Rows from block 3 of the image encoder of a small image captioner, named by matrix and row number. Rows with one number belong to one channel. Each number is 50 + 12 x the weight over its row's rms, rounded and kept within 0 to 99. All counts start at 0.
After each channel's rows are labels from the 100 images, of 14976, where the channel reaches its highest value: "responds to" is what is common among them. Only what is clearly more common there than usual is listed. The data: simulated stained blood smears.
# convs1: grouped (8 groups) 3x3 conv (encoder.blocks.3.convs.1.weight, 128x16x3x3, each kernel summed), inputs within the group 0-15
# convs2: expand pointwise conv (encoder.blocks.3.convs.2.weight, 256x128x1x1, transposed), outputs 0-85

convs1.119:53 47 56 67 34 51 56 55 77 57 32 52 46 34 34 55
convs2.119:49 50 45 44 52 69 62 54 51 45 17 52 54 35 61 41 51 52 47 51 46 76 51 60 50 53 47 46 44 45 50 37 60 46 59 49 61 31 58 69 49 42 64 62 72 48 58 47 40 51 57 45 46 47 77 43 48 36 63 40 35 49 59 47 59 38 41 55 46 34 52 66 33 38 51 44 53 51 48 44 33 37 69 43 45 38
responds to: spiky cells

convs1.34:52 58 30 45 40 48 46 77 34 46 34 41 39 42 61 56
convs2.34:41 54 42 50 39 26 45 38 62 37 56 54 55 28 34 49 78 35 55 65 54 40 47 53 50 37 29 37 59 55 67 45 47 67 50 60 45 37 53 34 55 38 51 62 52 46 56 45 52 59 54 68 46 50 40 60 51 42 67 49 47 48 52 61 65 89 27 22 57 47 58 56 24 61 47 45 42 30 54 67 65 46 36 63 65 37
responds to: small spheres

convs1.51:63 55 51 33 58 48 46 57 58 48 47 68 29 67 28 59
convs2.51:37 48 49 60 45 19 66 50 45 64 49 56 78 68 33 71 52 37 57 54 57 31 74 40 47 53 48 33 66 49 42 53 49 29 59 50 50 61 50 52 58 65 45 56 44 55 33 67 51 43 53 46 49 52 42 55 38 44 61 53 50 44 64 47 40 48 52 40 49 60 44 39 42 62 41 64 60 45 56 49 51 69 48 51 58 55
responds to: round nucleus

convs1.32:43 42 59 54 56 63 60 22 75 44 59 48 61 51 44 57
convs2.32:48 71 48 52 35 52 39 35 41 47 80 38 61 54 44 39 47 50 39 52 38 56 57 43 53 50 49 75 57 47 57 75 53 70 56 33 33 56 49 65 66 36 47 54 56 46 69 66 47 45 46 63 33 54 35 72 34 62 27 45 55 44 53 56 55 40 49 33 43 69 57 33 29 58 49 52 52 87 51 49 67 39 42 35 38 53
responds to: small spheres; crowded

convs1.55:73 59 38 40 49 43 46 48 57 59 69 59 48 75 43 60
convs2.55:50 50 44 60 50 40 73 50 41 48 48 47 27 38 60 60 52 45 54 66 47 72 54 63 69 37 58 46 63 46 63 38 42 43 48 73 50 49 45 37 37 70 32 36 39 72 53 53 42 21 44 46 37 58 50 47 54 46 35 52 46 32 51 51 66 64 65 54 81 44 31 44 50 68 52 27 37 43 41 40 30 56 59 46 37 27
responds to: round nucleus

convs1.62:43 41 56 52 70 68 27 52 32 55 44 62 63 42 56 61
convs2.62:45 68 42 70 53 32 80 50 51 26 57 63 44 39 54 32 52 44 43 40 53 71 40 80 85 54 45 52 74 28 24 43 43 39 44 72 49 49 48 46 52 47 46 43 52 37 57 44 38 45 34 48 41 46 42 45 41 45 37 42 36 58 45 48 43 43 45 71 48 56 51 51 41 44 42 51 50 53 43 54 40 56 48 49 53 64
responds to: round nucleus

convs1.115:73 45 54 52 46 62 69 53 70 48 54 52 43 70 38 36
convs2.115:34 38 56 38 43 54 45 54 48 58 71 62 39 54 49 32 27 58 76 37 31 45 47 42 50 36 40 46 55 60 60 40 53 50 61 65 25 38 49 44 44 36 45 36 54 46 38 31 37 51 29 53 35 52 43 35 46 45 61 64 48 55 63 41 50 37 60 39 42 51 59 43 26 43 25 39 44 45 65 53 43 27 53 68 59 46
responds to: round nucleus

convs1.39:39 66 55 52 42 50 49 59 43 37 32 32 32 37 50 70
convs2.39:58 48 50 52 65 66 58 57 53 27 67 48 54 45 31 43 74 23 54 54 93 48 46 50 47 56 75 45 58 43 64 79 48 47 56 62 67 39 44 34 67 65 51 47 34 50 51 47 44 53 44 23 58 55 51 72 46 47 45 38 55 67 42 46 64 37 60 48 67 58 50 64 41 52 47 69 36 45 49 58 87 52 38 64 52 54
responds to: small spheres

convs1.97:23 37 38 26 61 46 46 35 46 46 60 46 39 44 53 50
convs2.97:52 48 41 58 39 40 46 50 54 51 57 41 39 56 42 51 34 33 46 52 48 54 64 50 37 33 56 54 45 61 36 55 51 42 58 44 48 53 37 42 49 45 51 47 39 59 56 63 37 43 59 58 54 34 66 48 49 58 52 39 47 43 56 40 40 42 64 28 35 53 51 57 31 67 57 37 78 45 38 41 54 62 55 58 52 40
responds to: band-shaped nucleus

convs1.3:48 62 82 62 48 50 55 73 49 48 52 50 45 63 66 47
convs2.3:56 44 54 68 70 48 30 23 33 33 61 58 57 31 36 52 46 39 47 52 50 35 31 44 67 39 41 41 40 54 49 52 36 72 60 57 32 52 45 66 39 55 51 57 32 66 60 64 35 52 40 55 51 37 43 41 48 37 61 54 41 37 50 73 52 51 46 43 37 34 52 49 47 49 42 38 23 47 63 43 65 25 73 51 56 56
responds to: teardrops

convs1.33:63 43 42 60 52 48 45 31 65 63 68 62 71 51 37 42
convs2.33:68 54 43 55 43 58 56 45 50 60 27 49 43 34 55 45 40 49 51 55 66 51 41 39 41 48 52 64 54 43 53 77 42 66 35 40 36 43 47 59 36 66 56 49 72 38 53 80 44 53 47 54 52 56 28 68 30 42 24 63 41 56 49 30 55 51 35 41 56 34 48 48 46 57 52 67 55 84 49 27 32 45 29 47 32 36
responds to: small spheres

convs1.111:27 50 43 58 34 39 65 48 37 58 65 53 51 34 42 67
convs2.111:71 64 41 48 34 70 44 52 33 55 53 53 59 44 52 77 56 19 48 44 53 62 28 44 56 40 33 42 67 56 45 35 55 35 54 42 64 47 33 52 48 56 31 50 67 28 63 72 22 42 69 34 49 52 60 63 37 41 31 74 33 47 63 60 54 44 57 62 39 57 51 41 54 41 59 63 64 44 49 32 39 36 54 23 65 55
responds to: teardrops

convs1.116:40 42 48 43 44 38 38 44 33 64 62 29 57 41 47 72
convs2.116:42 40 54 59 45 31 56 53 72 44 57 57 47 45 63 50 31 44 42 59 23 39 46 57 59 48 62 59 60 42 50 45 38 47 51 53 61 28 35 47 88 44 42 57 49 52 57 59 51 30 47 44 70 61 53 32 45 34 48 62 46 49 31 50 44 48 64 61 40 68 41 59 57 38 53 44 35 38 34 26 53 72 49 28 59 29
responds to: spiky cells

convs1.43:36 52 56 58 60 36 45 34 64 42 74 59 63 67 45 45
convs2.43:57 82 66 46 45 45 43 53 41 59 50 49 54 41 33 31 68 43 50 52 73 25 40 53 48 37 56 35 51 56 50 14 48 45 53 47 36 59 56 37 34 70 54 44 71 46 27 77 52 36 48 68 42 42 48 56 49 47 47 48 59 65 44 42 35 64 52 52 38 57 34 44 57 47 54 60 35 71 25 47 67 43 47 53 45 35
responds to: small spheres

convs1.92:53 38 39 54 21 55 48 54 49 68 45 57 67 30 57 47
convs2.92:65 39 53 42 46 47 49 47 34 50 41 38 56 41 50 63 48 55 34 89 31 48 42 46 45 63 63 63 42 45 71 48 39 52 48 43 54 49 46 70 29 38 56 38 45 49 70 31 38 46 29 41 32 55 58 68 50 55 26 39 53 66 49 50 50 53 49 60 61 53 63 63 54 48 60 44 25 51 56 41 43 60 57 42 45 20
responds to: kidney-shaped nucleus

convs1.50:44 51 55 28 43 47 23 48 53 45 44 59 44 57 25 40
convs2.50:52 53 56 49 43 54 47 30 49 52 45 45 36 77 45 46 35 52 46 46 64 46 34 52 57 50 46 56 54 55 59 64 52 29 43 61 37 40 41 70 44 42 69 55 16 50 52 45 62 50 36 46 71 50 38 48 58 38 50 35 30 52 52 46 55 52 55 37 31 59 49 44 52 77 37 55 48 40 31 43 40 56 44 52 42 45
responds to: round nucleus

convs1.28:36 72 68 50 69 39 37 40 43 46 62 38 40 43 43 45
convs2.28:49 53 48 42 42 60 54 60 53 58 55 40 35 33 50 35 63 46 56 52 51 62 37 57 42 51 46 70 40 50 42 46 53 11 61 35 49 57 53 29 47 37 54 43 41 44 43 36 44 41 42 45 39 29 56 43 54 49 50 44 33 54 52 37 53 38 47 55 69 60 64 30 55 54 39 34 45 43 51 34 51 36 46 50 40 49
responds to: round nucleus; discs

convs1.106:49 69 57 40 50 69 40 67 63 61 55 49 75 42 54 45
convs2.106:42 50 77 50 14 43 47 62 61 55 53 58 46 82 47 53 37 40 53 55 68 53 47 56 47 63 97 42 50 42 44 42 84 51 89 51 42 48 76 52 45 57 52 67 47 48 61 45 53 52 61 58 75 30 71 52 46 99 48 54 54 41 39 52 43 55 50 36 41 47 75 51 56 52 55 34 51 52 48 37 44 31 58 67 44 52
responds to: band-shaped nucleus

convs1.121:50 45 57 52 49 37 59 46 58 85 62 60 42 46 40 33
convs2.121:34 48 44 43 45 44 63 48 46 60 53 51 30 64 60 45 62 52 37 46 53 52 39 43 48 19 56 62 57 52 42 41 56 53 63 60 45 58 56 55 35 31 47 40 56 54 59 37 48 45 67 28 58 65 40 42 73 32 27 62 47 62 40 56 39 50 56 70 49 48 38 56 30 41 48 46 55 48 48 40 24 28 67 65 57 42
responds to: spiky cells

convs1.31:37 61 55 61 74 41 68 53 40 48 38 39 45 45 33 39
convs2.31:52 54 60 54 57 55 43 44 49 37 35 70 50 52 42 49 26 54 36 32 33 45 57 49 49 58 56 44 34 39 54 48 46 64 47 48 64 51 30 47 41 41 58 51 44 47 49 44 30 44 57 28 48 45 48 54 80 38 40 53 55 53 48 52 37 58 47 34 46 46 60 71 51 71 57 46 30 48 46 59 42 47 39 23 50 34
responds to: spiky cells

convs1.95:42 59 60 62 36 54 56 48 26 49 53 65 21 47 51 55
convs2.95:47 50 37 52 31 46 45 32 58 84 38 43 42 59 50 41 60 30 59 53 66 46 43 40 46 43 51 43 36 60 45 48 57 47 38 46 34 53 35 37 56 48 30 51 74 42 08 46 18 22 36 61 55 37 33 35 35 44 48 52 45 33 56 45 36 41 54 43 46 38 49 43 30 59 45 50 46 37 45 52 57 29 41 44 61 26
responds to: kidney-shaped nucleus

convs1.114:36 45 51 44 53 51 45 49 34 53 83 44 43 72 43 57
convs2.114:46 49 55 50 62 30 35 48 56 41 51 63 73 50 45 43 51 48 44 44 39 46 47 43 45 71 34 49 65 52 39 32 76 47 44 24 49 63 66 58 46 46 61 45 52 51 35 51 50 48 50 30 51 65 32 70 62 55 58 31 65 50 41 37 52 38 75 36 65 46 29 54 76 47 48 57 51 54 39 48 56 61 47 55 51 48
responds to: spiky cells